python train.py --translate=0.06 --vocab_size=8192 --encoder_norm="layernorm" --encoder_activation="gelu" --encoder_qk_norm=true --encoder_expert_mlp_ratio=1 --encoder_patch_size=[6, 6] --decoder_norm="layernorm" --decoder_inner_norm=false --decoder_positions="rope" --orthogonalizer="polar_express" --adamw_lr_other_params=0.0018 --epochs=2.4
Rows from block 2 of the image encoder of a small encoder-decoder image transcriber, named by matrix and row number. Rows with one number belong to one neuron. Each number is 500 + 40 x the weight over its row's rms, rounded and kept within 0 to 999. All counts start at 0. Numbers have three digits each.
After each neuron's rows are labels from the 100 images, of 14976, where the neuron reaches its highest value: "responds to" is what is common among them; "patch colour" is the nearest of a few named colours to the mean colour under the peak. Only what is clearly more common there than usual is listed. The data: numbers of one to four digits printed on busy colour backdrops.
# fc1: MLP up (encoder.blocks.2.mlp.fc1.weight, 1536x256), inputs 128-255
# fc2: MLP down (encoder.blocks.2.mlp.fc2.weight, 256x1536, transposed), outputs 128-255

fc1.742:501478463453486579468476523544487524463489471467454503487529513595468557480470434502560493583495459491444470424455472618474481475588491458513487491474544499433525512462483481495441488506535511520466555501481465500476464545464581550446503468434490563505502492534501460524517498435630507521514509459486489491532484573571438476483475598539563475576496452512502532524555484539448491509575
fc2.742:488508497565475505453504532449515507543535540503554549434548477452460433449478519482462482440576498500463449549488427531492544475510529525461525503566470443490508439563506447455542493483473537461502505490437575496491543388578531499572503486517466516483464509489523464500521488522495485538483510452472497533530443413436492462529522503554479521480475502590513480458470452479502486507475
responds to: teal ink; green ink
patch colour: grey

fc1.82:481570510487501545592487483494570473529567482519493570494494463415488455475525489521510539495630541544555584441537413505544467491521482535412445496489494470494542526520475539463508486501508447503506522487491538523426482507474491552527557488432440589532473534518451429465503508455481543483496524567520528589578558476491523441476547464498488476451498421490485521477469495515517496582512
fc2.82:498509486565522424529471429526514553540495459425514450544449486533499521507454489464450489549448521526419485439472570502470553515467510460596488562421510432509577585536429505503480515489556504554457501541524514510537488459501524565519451549535553453510488443446491538468541525474456474499490520546504462475451490517508455488514445565519484549517512480542530513502508530498475499472543
responds to: bold; length: two; white ink; grey ink
patch colour: grey

fc1.479:475442458486513547498494533563562444547465485513560514448541533480475506551474566447440474485500587538475496508510489477502522550502494564521534540477460506554429486514509488516540530512486511487502525490466505465416514517440497420416433446530487495534483495469509536516503428501510485414560495509518522487496535469535521471496470527539471456501450436503506529510549471473526548494613
fc2.479:551520431479486544524503542479461439553483548463495474477468503467432464503516491473507507532513462503445512582543451514504514437521467492464487523499451438538513461451523466560481471512569531484590457447499436519511459502494527490489519554555487597536445525520434484516472500526535546497464424543488469523407455569538558522561517512519476533488520445456500499538514496495449541500518
responds to: grey ink
patch colour: brown

fc1.157:573498458527497486495527480506551497491539508482519549521444441529508493504560420500522518528495528527508525503486530543541483494535547449527463525468536533497455553498517508517505584495479551488422441490551542559587518506499572439432529490542541546478523535519401475458556509521390476485498505550514493494435450500496441432419522514505521490514549498485485517456437498476532513496534
fc2.157:465474629549519525496428484519462501505550436443488518487514477448491491536579527493501579557533427412507502469468477522490447542506538557534486466520479495453560438505536542516543543547520553546502470537630500473471477523477482480520487453457457477505580490508561529525512412536447513484595537474482482411516410535404501475481502472497518545513502397558543497489470427524566471487565
responds to: red ink
patch colour: pink

fc1.11:395559492499517539571485525459525510491511508506543485445507429513519552477449442406526522469518499530505472493520536435497492496569547463531502536479484499509497462508457531463484483502439532514584596532491427490502520483498498453511450546534503503461438476507520452486448509459591577506641614501474467519505488506432574462495523398524563483469511465537503549456487560620478466529430
fc2.11:494521509506455523388458488476490499536462523446441484561485523497540453474460450512489562494487472443466446456493502484563552517505514525446592512496449523484422529468562476536511559488519553573395470451533503512479580516472428524607546590507486506531554519469571550461529446462489445496467442549493455499502501425462484541590428570509428553483490552501466453480546520506506555520469
responds to: purple ink; black ink
patch colour: pink

fc1.727:508501488497543582498494524468441504515484410484511517445499485545432455588492484425559479459504494545484576467468448498550478448479444478510480475385452498458528467477542532560530532525458558550528521391536491412522512513514507584565520530513509413502483460463533573433508497526495527518524456485505475523432540536474456510525497546489457528435485565534422467520497463496472462460536
fc2.727:548499506516453417547496466468476494465425561531471523558482518491494484508470571559436494534483508440586495464442542452485534532493458507511447491507499535517466532481468475424570498511533487441434467478476542497453507488513559503530497538512537519514493498468509525546626460527472577533473515622517434465505475459505460518493485502495511534564527572450534487568502580536471547506542
responds to: red ink
patch colour: pink; white

fc1.128:535633481469413595518485474443479426551503479532481533513424479446475518502512526582507539498451499591525487433504536610586510492478480472492471510493531555458505523468485488463512525481515608485477506454509518510485585444537503444495521505471477456513529460459540528531468391490472527625514487455525516564511497464498514473468531563510455504488500463450583525476515499517518506530534
fc2.128:518477537480478410549474481562543452519454455524479562450512485516541486513480480446561446455491493463487502469477532494548446521547470475498492478501486504550519496551500539436473484555452424527492451559460537573544521567519490504508567471441536497487440479462493501502469580467449535478523550481559492566473467501436512514540481510555597493602504526470561423475472513482462502499466
responds to: grey ink
patch colour: brown

fc1.279:492490520476494425506535469492491479429491526446486499572445512512492544494560466485437481517500471449497550575552435499571451489520456496435519516388528546477520455535505518490495470503508508541576495506451506465415448444494511447534560503413463498544482483474485504512500498537522541486460487507528492493516438485467500533469513561506506546506513509408512478438423576500521531542459
fc2.279:462476465464508559478477519447568471526416590467515479528465439574586518533467524497531505514498471568450581446424455446525452553526549453549440460411472520423464487498537501472545481503436506460506480521475595537530512455511520514495522515518483500544514452498492475497557481481519468464527507494451489542493492514545496474532422531520439502441462461602491487502468520463527580460514
responds to: on a plate
patch colour: grey

fc1.390:448554446443424554495426461396387474492531488467408506521535520502594505464557486497460495537448547484481459508487480428534520481555485528471541510545465543519431517480530568506511578483454540469468504502440403533508565497520521531471483583524447576512458514493466437517577443514483514550494463495514476522584459497452508491419572469451495518526461513473496533524560550534458531496469
fc2.390:506424500481524456559483530518473453428472432518525584503536503509444456560455463505487393494553481550539485529467449568523471508546491524481493536528431548498584492568479482492461485542451465494489577448524598546536513469507480449604480475502521505541430628520525502566505475475537554468444500547528504423529434491463504583499471495456505507476479544553495386411499464468448555502489
responds to: on a plate; purple ink
patch colour: pink

fc1.345:498510503504520542538502502430527487425467515426506488463456521496527539465458474475471479510509513498504471466536456411525554485493470461532637514500481462453472584573543577500484499499520571480533474420560427503501508494440452518516438453436503540502559503526506428422577492496547505534448454488543538494504494502432507487430485519434484560467500517528462430457498476555452516517522
fc2.345:483498550425487503470482478505481465460550384516543490541477429581456530463507464466562504503468510432506476493533458466504634431421520520492598482441506481447495527505590452487462433555509495495515522486503466494500482491508467441534496551485415481556520546435492501533444504437518488531486528501515509543537506395563485518531505513503522485461502535549458481493512461532517570518440
responds to: red ink
patch colour: pink

fc1.258:493490510505503483488536527495542515516518460528489535516496530459518508542470484508503491434500477554452519423497446535557514547559514543532504507518516479500443498454510520484559530489487443479435549497431502474440498482542466501439524499489364512561478490487495510387462469542473497504598486402500525506522446524449579511477553450494474443532487461483547524497467540512447520480530
fc2.258:528544495472502497501508527485494493510503536540560487434438499486528512496517509489535501467483524468512466484537529528494526504501519488456474484527507513474593502535430507455476470480491499527522507520498514478576512485579544462411509541537552509455492473555544526524504492479416544472466459505539461484482522509498556452475428501420512462490524586514499481437527517539470449381502
responds to: green ink
patch colour: white

fc1.31:480487495469583468510554445520501488558554471510493522488504481515500526557450497475495521492504460439465447485487489516508510511411575577522429443532460512472506501464531513470477495501482476460482450445481482550495468468533584481507529543570567530474484454517557508476456513491494501404457517524466412496435564460435516484453531475451545514584556475500410491492483455528525452504522
fc2.31:513488480510423514506489530556606497514453526506563544510455537502467477436550538485493470555498464557490497545503480432471513451540442473483531552530543522512513501476531538508502436605505463478506527486510504470516499485482520502535463527486447545461569535492543503558468433475508452485501464497538533487487490566480476527465530522523523494498470477467546512484499489497520531506496
responds to: teal ink; green ink
patch colour: green

fc1.41:444547531554471406523478482464443461602483574526502432487553438523485491512487482525490593501554502469541437397501493555528508505549508486476518488460484500530524474570569463517442516517537504533534519453506516514467583544539471501548493518504498451593499476410500544518495557471490533506478530496544532560538514510492496504508496466483503490512569483508450493512549512431540446454542
fc2.41:461526504449547524492489563556515589505484454453443486492498479473501485434465480485509533472446492419463506505529453378522558475512459451497505504514583475508417567501545532514507556471460554457460472508540488443532506517429493557445548447512490455470541480535470492442556492612535537515424476482451451393476501548572482466520538413533558469585519464517471488430517492497560533478445
responds to: red ink
patch colour: pink

fc1.588:469527483487535493469467486452535465512532496522510516536554499465397533437498492483555517481473528496541505472490449485498453445522492508547497566540577507493446472521493548507510487472439490496542498446561521394534519518496530503514482567552432440443538527517449478544500481503527429518472553513519447496513492496405516529527487450477514473489461495520426487522486532506369488482564
fc2.588:424534575454474490542494501493430459410461463526546514482430522499533535498410550494481485469544454511543515478564508507559496488511484580444429486483473512488540553464523470453537480557492504515525535521412518579584534413417493498524453583526538501589418597510556521531490482465451487532509533537438476498531480533477467521538471475492443476432503499399555528468456579548479505445496
responds to: bold; blue ink
patch colour: grey

fc1.208:456384488544452465532500553534527445565462498492538463507530543507455513491508479534495493544466493455470548508503480537525512510490514483459561495515440503645505445456456480488454512503440481520465485523445498435483559463515476552468557503463518476471588496498562522505464446425492501452454456506515517512421448478466467466486520491466494505478524517503513484529449511522393495499493
fc2.208:572516473504553527538495489457537456456508537503481509532478401492501473541516477559486470465489519560505499447442508443468514518421529509483466453423532536461545461466513533523524562498508517478488519492482547456508584479531593555529532504547428507472544479513514437489513530501514459490548585587451537547489409515511537513483448530485507515535448519477537522485516493505456520480529
responds to: black ink
patch colour: grey

fc1.179:487486462474475507421513485459502497460519512424531541498489578496522513527511454590473516596480545494519459510492528546451529519507521450504522539495530505498529586483509483543460514502550476473547456535498480466516473536562478472488499480457524460444501581432413519486536460486499491461558473541479499474525424520490493500439523483475556458580521518494564494584433528444494527586475
fc2.179:492533564500542548553475468570499437481474450469437489488481486452483455507494507436475477529558451538462554487499460509513508524520524503543455456508451516497490453527510512484564542519427460479513480573530524457542478546462576493498433517442371494489476475550540554569560441477503557545515475428484541585533471487538491580484500453538529502454480509490444465476571493526532474525553
responds to: bold; pink ink; orange ink
patch colour: brown

fc1.300:506413493533423557466470462544465472495480525491512535506519482495477507509527512398496482444477544494512443534556479469538569564560478499448538492463464462507493490567471508530469487543531542489599497534511504506598449472507551467422461531499474498465500481494465515428456547522459503533522489495477464476507380539498470416487520506482527558533501476572505530442505516492507556501477
fc2.300:517486521475539500507480619516447494437490468465484504534375613484510495466498479503458496544512455481520533501514503554480441503521512496573457586542513525518415464588508523504510569517515495531454548500547493533502505501481486542513506562474503512480600464469466453556500487512439481501569457498494531473467508434511487580434490503458505429428452424531461525554525504465570512524493
responds to: purple ink
patch colour: grey

fc1.366:501540558389449499507516507494489494505411508495522532498452462542546527516543419441569553501539500521443524462485550477513500493504481475414562424590407470476455441446510514510537577554491521435466488502467518470516530486512476517514509559485543507478490496554536495489475467570481505536483498488468604495545550506520500513483512540508462487501513501456506499536499445468495484420632
fc2.366:478519529461534477463500537490510458424493504487440526525521435500520567502474438491480483465491522505575478521499540495424495507513496531513468556417543469473526537527489433506473471548521456513494544481469494518518512544479541497511520490540629508519468412534550533496528484542464499501507512614558476516493529430550480459566506465518497532448460527495461422590450568519402555484520
responds to: red ink
patch colour: pink

fc1.744:508467461503477479502529501475446510501523552500463562538501531535589563478486544575472432520535503556493451449488536507446520429484493527476508573503459495554527499550498482497545468484511467474548497444469451467512411513500504512475472535436522583454488512476509459518497561483544532488523494523510488541534523491562558491503515437475498549458584522473483518503504504537513481480521
fc2.744:550510532528442469462441537444492537443509476533513519492515526533513618510468406542488482559486464460507431508508469524482484529459531483524493469512441433535485498500514474570424499577522534462496455514498498530517573430454557477494495476508550517422468482487393506455536506549455514482538547525467487407453526481467509581520510459524453519443445484617490437502499445534491540537474
responds to: bold; teal ink
patch colour: green; cyan

fc1.312:477455496548508527478538527556559532529442476419531512449508518511499498485502488450528484502464548509505534472472497463510489494483506522460517476518452503562501497462447532490440485515469500451522575513448492556446594520473514464473499543511489493462492574488516511567523485497561511528530477528499429498464531526416493426491571481487502446509500498517480532476489480499487539601405
fc2.312:477525496588512434577428515501505435506503495518475502497546461486500440491453515555556489490509516484508482461540432447554494505443528494584528544537488464454455505517477442479506492512430542539472506467554514519464504443456443574527523498564466533502486474525466541514550462484470529515606433387485518509472479511494514396468534524480534528492438567459466448476415516521455500445500
responds to: on a plate; black ink
patch colour: grey

fc1.54:498557522482532553480518466565523451444463415451485462558508496395543509481497554519541485446515508490470482503474499543597520476535528471478495506437503467472518466571558525489468564533591478508476444520575572441503486532519514437514506463561541529452476494472538501481500486557495538478453507533518503495533444493548507484471504489449520499457510539440517428418553552552513567503466
fc2.54:412538442544427460474493492467452531501502588498533559435487522500542500491483471451485474519436543541599554500515537471427468507520485426563496468516489413439524613463476500383519418564487502558521574464481519450499494456456452500577507463438483494434519501500446464566424480532491525589531482529425583433453525515466483565504536497523487534485499507552493510492539507483452486506566
responds to: red ink
patch colour: pink

fc1.570:541553501462499455566535425520461483418488470584500513486523535551454529554491491486500529490534523542513440507477539463478489446545540437544473440482570507407443494586523477478570576565475469422561517494502512511470496478521472499473457515553513447504485539496481586516504518457489482471479515576533435517488556456511494473480465557423496466556548415462476576508471477494505411526461
fc2.570:408480464518470462527447552512521476527535465479497449522486497489445474584519491492498460542550532456511552477463544504469472544514491504451456506480513488527530459421477578536479512484516543512494438500508473476563422553499503529475483527406508535523508523530493486482464590493518500420512528507549493543459454588508433512497525500452600433511516535466495521515468485414462539492614
responds to: grey ink; yellow ink
patch colour: brown

fc1.317:423518462530524462493402503580530442455511500511502505511473483471536538449495493509512478484507480521528479460507495395380519534535505505558524511478470449496523471488492450474471525474513522429476538525514488496486500488502530438506454536470515487482496480457504557435477499549537468512514557521472469525485452501555450553546394514461578629529477489483515523480454501543427508490514
fc2.317:532553554447486442530541515486473443496528479507508525496521490535526490587455570555490577503638537388573500555457517503509490531484506474479560518548470505515528538599518545516452441465429404537549484501511519504544490516551475556492530446513433498446472610468460481440507505486463490591479536476509439521467543493562550506532492533575527478468489576514478506454505470557483510509482
responds to: green ink; yellow ink
patch colour: brown

fc1.689:501494507515437553555550472568536486477503511573469536445505501504463477537503477511521555571473486464508548536515453518518545479448422531507446536524468494506470496522530373542489557474482512461455450559478545529489473407478511496503493489476503502446477529503572529499535425446552522461523541523506459545542449456480554494470473485473528493511557463459476580524466498451418458460417
fc2.689:507471497559496568530468564483469514492461496430543494506501485511481533543480485458566608495531433374492506509465500467600559552459429474547452476533533462529499509496430474533531583526477485550527468539522515493539514553467530471389503537534519577547570404405481461513484518533458481496437461459555468471417469575512491500552434528503479527476484478510524530580466567521509554496488
responds to: grey ink; pink ink
patch colour: brown

fc1.187:495418550470474546524554500561602592502473448518440603533554496444480517499524459526536482510471491519476454516479476448514507421467485509462506500526468492474499482482448585536459484549487621509579475529541422412507465533504534479399524489481502487549464391491499483491487511484554536555500458473524516504432521513521513554501536495448522497504587468454485509511513529483518511503492
fc2.187:525498437453597488466533502526475534444497494614547466528495461514501519537528478508535503527492373514455480530443476544521460501489508401539406474449506504497444505566580480540515491481461507507512528491386502487518524483476462465490530454497470505500512522578482464472393455472498485443454515500522522536487522472584432482551520490525473463545437604508488479466492481442582579526522
responds to: green ink
patch colour: grey

fc1.459:549438512525478486454490423445518469496580479576503505496529445460540520457465547517552543547497497551491538601517500444524544500472507504479539488560419451376491474500525473436561524554498538491442529428509568500598424567529473497497491524470472534535498488502508497565493503469537484468469522565539459486455493447459513446485568551474479450515488512454455494498491435467525499508468
fc2.459:520523506465463425492461500462475566501459485458473471524509496572471502547540529538488541504491527566494508478470561515543505403505427522478502500493499471489493567440515501521476450472546554493481539568438499513445529508463575492439523510454521491461529470489548501487500521572478514426510527501493443514564499487459519509455479529565497578456536515474542471546516527459621492546473
responds to: bold; length: one; blue ink; teal ink
patch colour: blue; cyan

fc1.420:485477482536458434486529569501516413447433498520518504488518482503499564535507544418534539479541475533481471391478521494510459534455441490430493549466512586539496450458506507511521502524517465530430452502458497543500532497577382456460578570480514478475464558485524499432486518528528525495506454599495513474439584498499546508484451575608501491508515505411491443549494512542492561553472
fc2.420:483527488538501452428564569511552483467539442489457520459548535415503523449435454475473481472449502441499524533426538418483478539441517551494545465566521504511465547499437511497507516569473524523441510518506468428564485479527494540503413451473579537565529522520522536528554524517504520524414581462527465479546507464537465533457562514435534448469540443485515477460533467563506470476494
responds to: on a plate; red ink
patch colour: black

fc1.28:499449504512579508517516517532471496634491481526475451519491451551555500472556551492517522522491478526574485539462455550482511445551534521505435552513486522488498519498416535510425490460500489496593520484452523512510473484502478529483468422514459462526499542461501572478511502491445493490534538468533512547491467491474511508454488563512489485483489572497511463557433556529556549528509
fc2.28:506574564548547466455592488552514517478512479422466574484480489518485506452438455480484524486482486496477558534488510501478500531489443503431490397537566530479484530526552491496548456476487477454473525541486543477452479570471527459493535489528536514550556542526490531479482505515579445513514528454527506485503483509500513451605519475467440436528451529454509442459432495431537405516528
responds to: grey ink
patch colour: brown

fc1.92:455515476526518453510481521503344499550503491523440509555529527496487592511498472495584528514510509533511420512450528461518493469545518476492481510496529599492513527457515528517465566571522485459459549438443510483500514475527517530456547485442543509449464463554475557521550552493478498518450455495527504490397533525524413456494517498514502517497485521475512536456465491502522503488448
fc2.92:491575514471492535521540533508568460510537483469561514513401450510467535506474473537498490534547480509523504475537501538487469496519424513487485540438474438496475435507460536516458521497449498506540500527463479513473455519450468513532493399510532513511549496433443452403477490525422467478516517556558477533560466539525546544458496526461533454545514568507569511514454458514535535491520
responds to: grey ink
patch colour: brown

fc1.566:509461484486508489421541558510479446483526488468444519449503489553609536540418493483522555549469527555513511407442509474534462462482486511519525521525478486483447447543535462474454417439483542518432493485491470426502471520570464527474460593471524498535494439479516425558511522441579504455519496528504417580419526488488523471529453525445456551496477479449483539521476443478449471547461
fc2.566:521571527487509456568510493519594533476500495488460477474468483564486450426528488538462523466508522521492540493431551518468562482480398522456579457519515498486498644512511521477500461442479521502432514562517502566474527440484534499509498431511516380438524504471478536478413474561506563477573454508479474522508489447475526508526521513545486490459515487511600510553483485553524546517522
responds to: bold; teal ink
patch colour: green

fc1.83:498549549463513547550547545518596554512473530511477425511482465400535460523506507588512544490487526488448511438575505469429531491476520490447505540471428542465506522460502419475509536493519538510533529557534531529444453520503459488528508502603427547584511490431508542495514476508544481552571470452537502545531483532458441539484562436410546544463488558509520515491490470439534515506469
fc2.83:489525532444459422517483505464481557444472493516545564447572434545533539479524510516543479542532513469446498460515418525472456533565486525471397495503552475523533421532523488541500538565481499488468522470514488481526503477483516472452515410480543521433456454494532488488463491460452438466510517500485570529494538518550580430498442577502521457529450502604553361502500548456459515538490
responds to: teal ink
patch colour: grey

fc1.446:464448478457559504435499450489474475436471523498499444466552464508503519505486467485458552406474456476460489525542516520518478463499484553497475507432583494485513510566489477467501482505505447466455516522549549523578495424498510430453430551531614432447526422468506571493486483481487495451578513568511525531491444510510514494505491557538495518461469538508554509465529436483507499526490
fc2.446:462452478495393504488478507564500549555507545545518437457509561489482527476515554436447448560486532512476456546417595518488485502462561497534538516510481462538492475436479447465547554539532455399489524552477534457475490529557548470525514513490515413543520541482517546506510491559483578506448453541453475469499485618482550499512490529520512502498506440548464470426549522556531477471526
responds to: black ink
patch colour: grey

fc1.444:537527523467488596442533503483452475472435502501486475438468507508480423519520476494609500528543467458523501551490495465516549498486547496529536498522582415547450522488463464483493469504534499568499467519521482500486483483569458501502535473518413509434485502431486467489566483549472488555459528513383519519500546457570538527491451494534452459507448493482450516536467541464555489532510
fc2.444:517489495558475485548477441458511432575469496499581517471508555494545580457527474500472456483526496520467568441537510540457583536554525523477510450490479515554445471539505515479591473501489518569563456552503532566491494519479484428507499481498377502422482557553431510535462500472507506469483475459407572451521502472546444513458447440569574605494505482517482462507542479493420486533468
responds to: bold; yellow ink; length: two
patch colour: brown

fc1.625:423465523481510458479571516521541474446506464525523491494476483521412518447489494494541462445563569497470543447502469435486537534542478522482474520507510522512443497458511471532565411533522536445509491526547563479573535562567533554494479535634504447419500491462537510431481488460553435468524477440499458452543520580529465568491507490483504530471508479465524532567467499449432496534441
fc2.625:558472480564525388491512550494420498507535514570534559533507496453548538455475546443478480483548442476552508497550476529535492529462529452471422485458476471475496401579460525487544534470411438502565532507465454467533503468569498528500508545453422468512458532507429490508519561549548515489499511543489439500490458520487538451494502537464513474505582471569446502506514458462471568468481
responds to: on a plate; white ink
patch colour: brown

fc1.218:503569544469482533484602566455487534479496474576522524514465498448468504462508510506577506477529482442454475529527412536488490537532482470443472524479476535497496457436541428472489475561461661497486530547497466512510499561504424569516514468511431557487576537494498507590618513495501466543463431458517486481524537531539459498584440520508528547502505486469483548465488435516561480423532
fc2.218:553490457590435530394456487503499457483461524507572475539506504518484469531530467501507484517416540484566480512459426474496444455445546376465487543461481451544452435509618490545498528521516515510475468481520552517513470517438509497453570477535548621460451520510499495453519435492466503494504484464512533579525487437445506535508447380522425514473494492489508497473446582519522542548474
responds to: first digit: 2
patch colour: brown

fc1.87:486495418530485539559524560500417555474406501515542483472520507533512526497467481479526489419492560442526540534454454507575471477537508506473492507581492518499494519447550415579502504492546551494528480533544488477437485501498489599483482497487526501551495531413522494475475476474506526504495515579495543485445530490532522459565529470538489436419525533506565535532503480481443558543548
fc2.87:516470453471515443480523531474527534464489538502512499471583544577528542502495481515454513562521501503520529531488518540537512522575532482505502539511486483504444538511518552497472570478489458498488474510503546514522477482488502444467535504527505518509491435466567507489559546506561487440514444536590456436533478527541557526493480566435530494471493405519482450513527533497494498503485
responds to: grey ink; pink ink; white ink
patch colour: brown

fc1.307:506486548471548517498425501482420458502525494522464482465488483546465415514467526568508556454535521413454450578509490497592475511587491449546453482481465495502511520436452536452554447455538577489556578509523525472476511592519516506516514546500475568454489471509490558479543521514635473529516493454481448458454446521535485532488482480471433486512525517514484554504471480594500424543494
fc2.307:494459520583502473609514529444496531523455555494501543512470495520501539585502584478555500514459441611497556485510486524498473461492548545500497498544554425465480458536467492483415494537525390533451463527470474564563450534504532526522541433523493510467531422502524509455556511478474489472470477541510530537519448530480429507487487495589495495460427496477480477494533539513501542534504
responds to: on a plate; orange ink
patch colour: grey

fc1.520:442520508516523481519410425505472499527450580518504510453532471485510477502468454478563478423514571508524489465559472545481510441565564512412434567508595509448570463450546446574542412499523499582537501495496511464468498463479465440436504440556482555464440546461555496551519460560516518512563527520515433524471534468472469453449517509516525514482464601515529509526549536494470486567499
fc2.520:548523464524482490514531504421551533622499564553468501485501438538485520477486473546481513447509449516468508447453562527487508517449513498471516484452498516426452496440513538442523537523522590486458567503507493501465464543415544444576532527472515453512532508504503555554473466528464539428542512501459569476529484505561491574531459522475435568527519566507498565496449516551546423448436
responds to: purple ink
patch colour: grey; pink

fc1.657:465567413395532510524462529555510445478495470454487531538575446488449462449479503490451457496465467515480560465515481531420498500522418499469467527492546515522489399498475516501545507433517516518473608444472467496484494462513580521433556533525446546499480537492497524479515518461476502488450530530530475405511455505461549430462501500536545504539477458546519517484463510437525552409516
fc2.657:513537466552516552475439524497464480481506485477501477490479553469533526495514532529474553438477545468478434484519476509500574503469573530465463545503489519447530589483515490509564479454564478500506540499513524508498502515514467501531529549486533493522543471538490455500508505450485479430466521498543413546485466492507475501473399527519449477491457539478514445497490531539467552509588
responds to: purple ink; brown ink
patch colour: pink

fc1.603:456530512589442547501493561572477480446473604457510490530414521518483507504457473473560500521534498501473537433531509517524462541558470525469524528478521425505499466450530479497552563477528421483497543479496568495532508557499506410435542479483558524511573511523472570504505535481511495500473535420513517465517546490512472494520516540466533532473523390433447504503486479521454451443492
fc2.603:549508490437439485488456494460459527450507490482405417473452507547524520524510500413527461493536480442542511465559522469470509475514486543565521470564454513525453480528520473487522440465496450459427513493486576481532520547524497492505493460558499491551483543510475483486490513491478471495552489561490503474527488513508511438522541609507531423472497501473468466436602497514557528518502
responds to: on a plate; white ink
patch colour: brown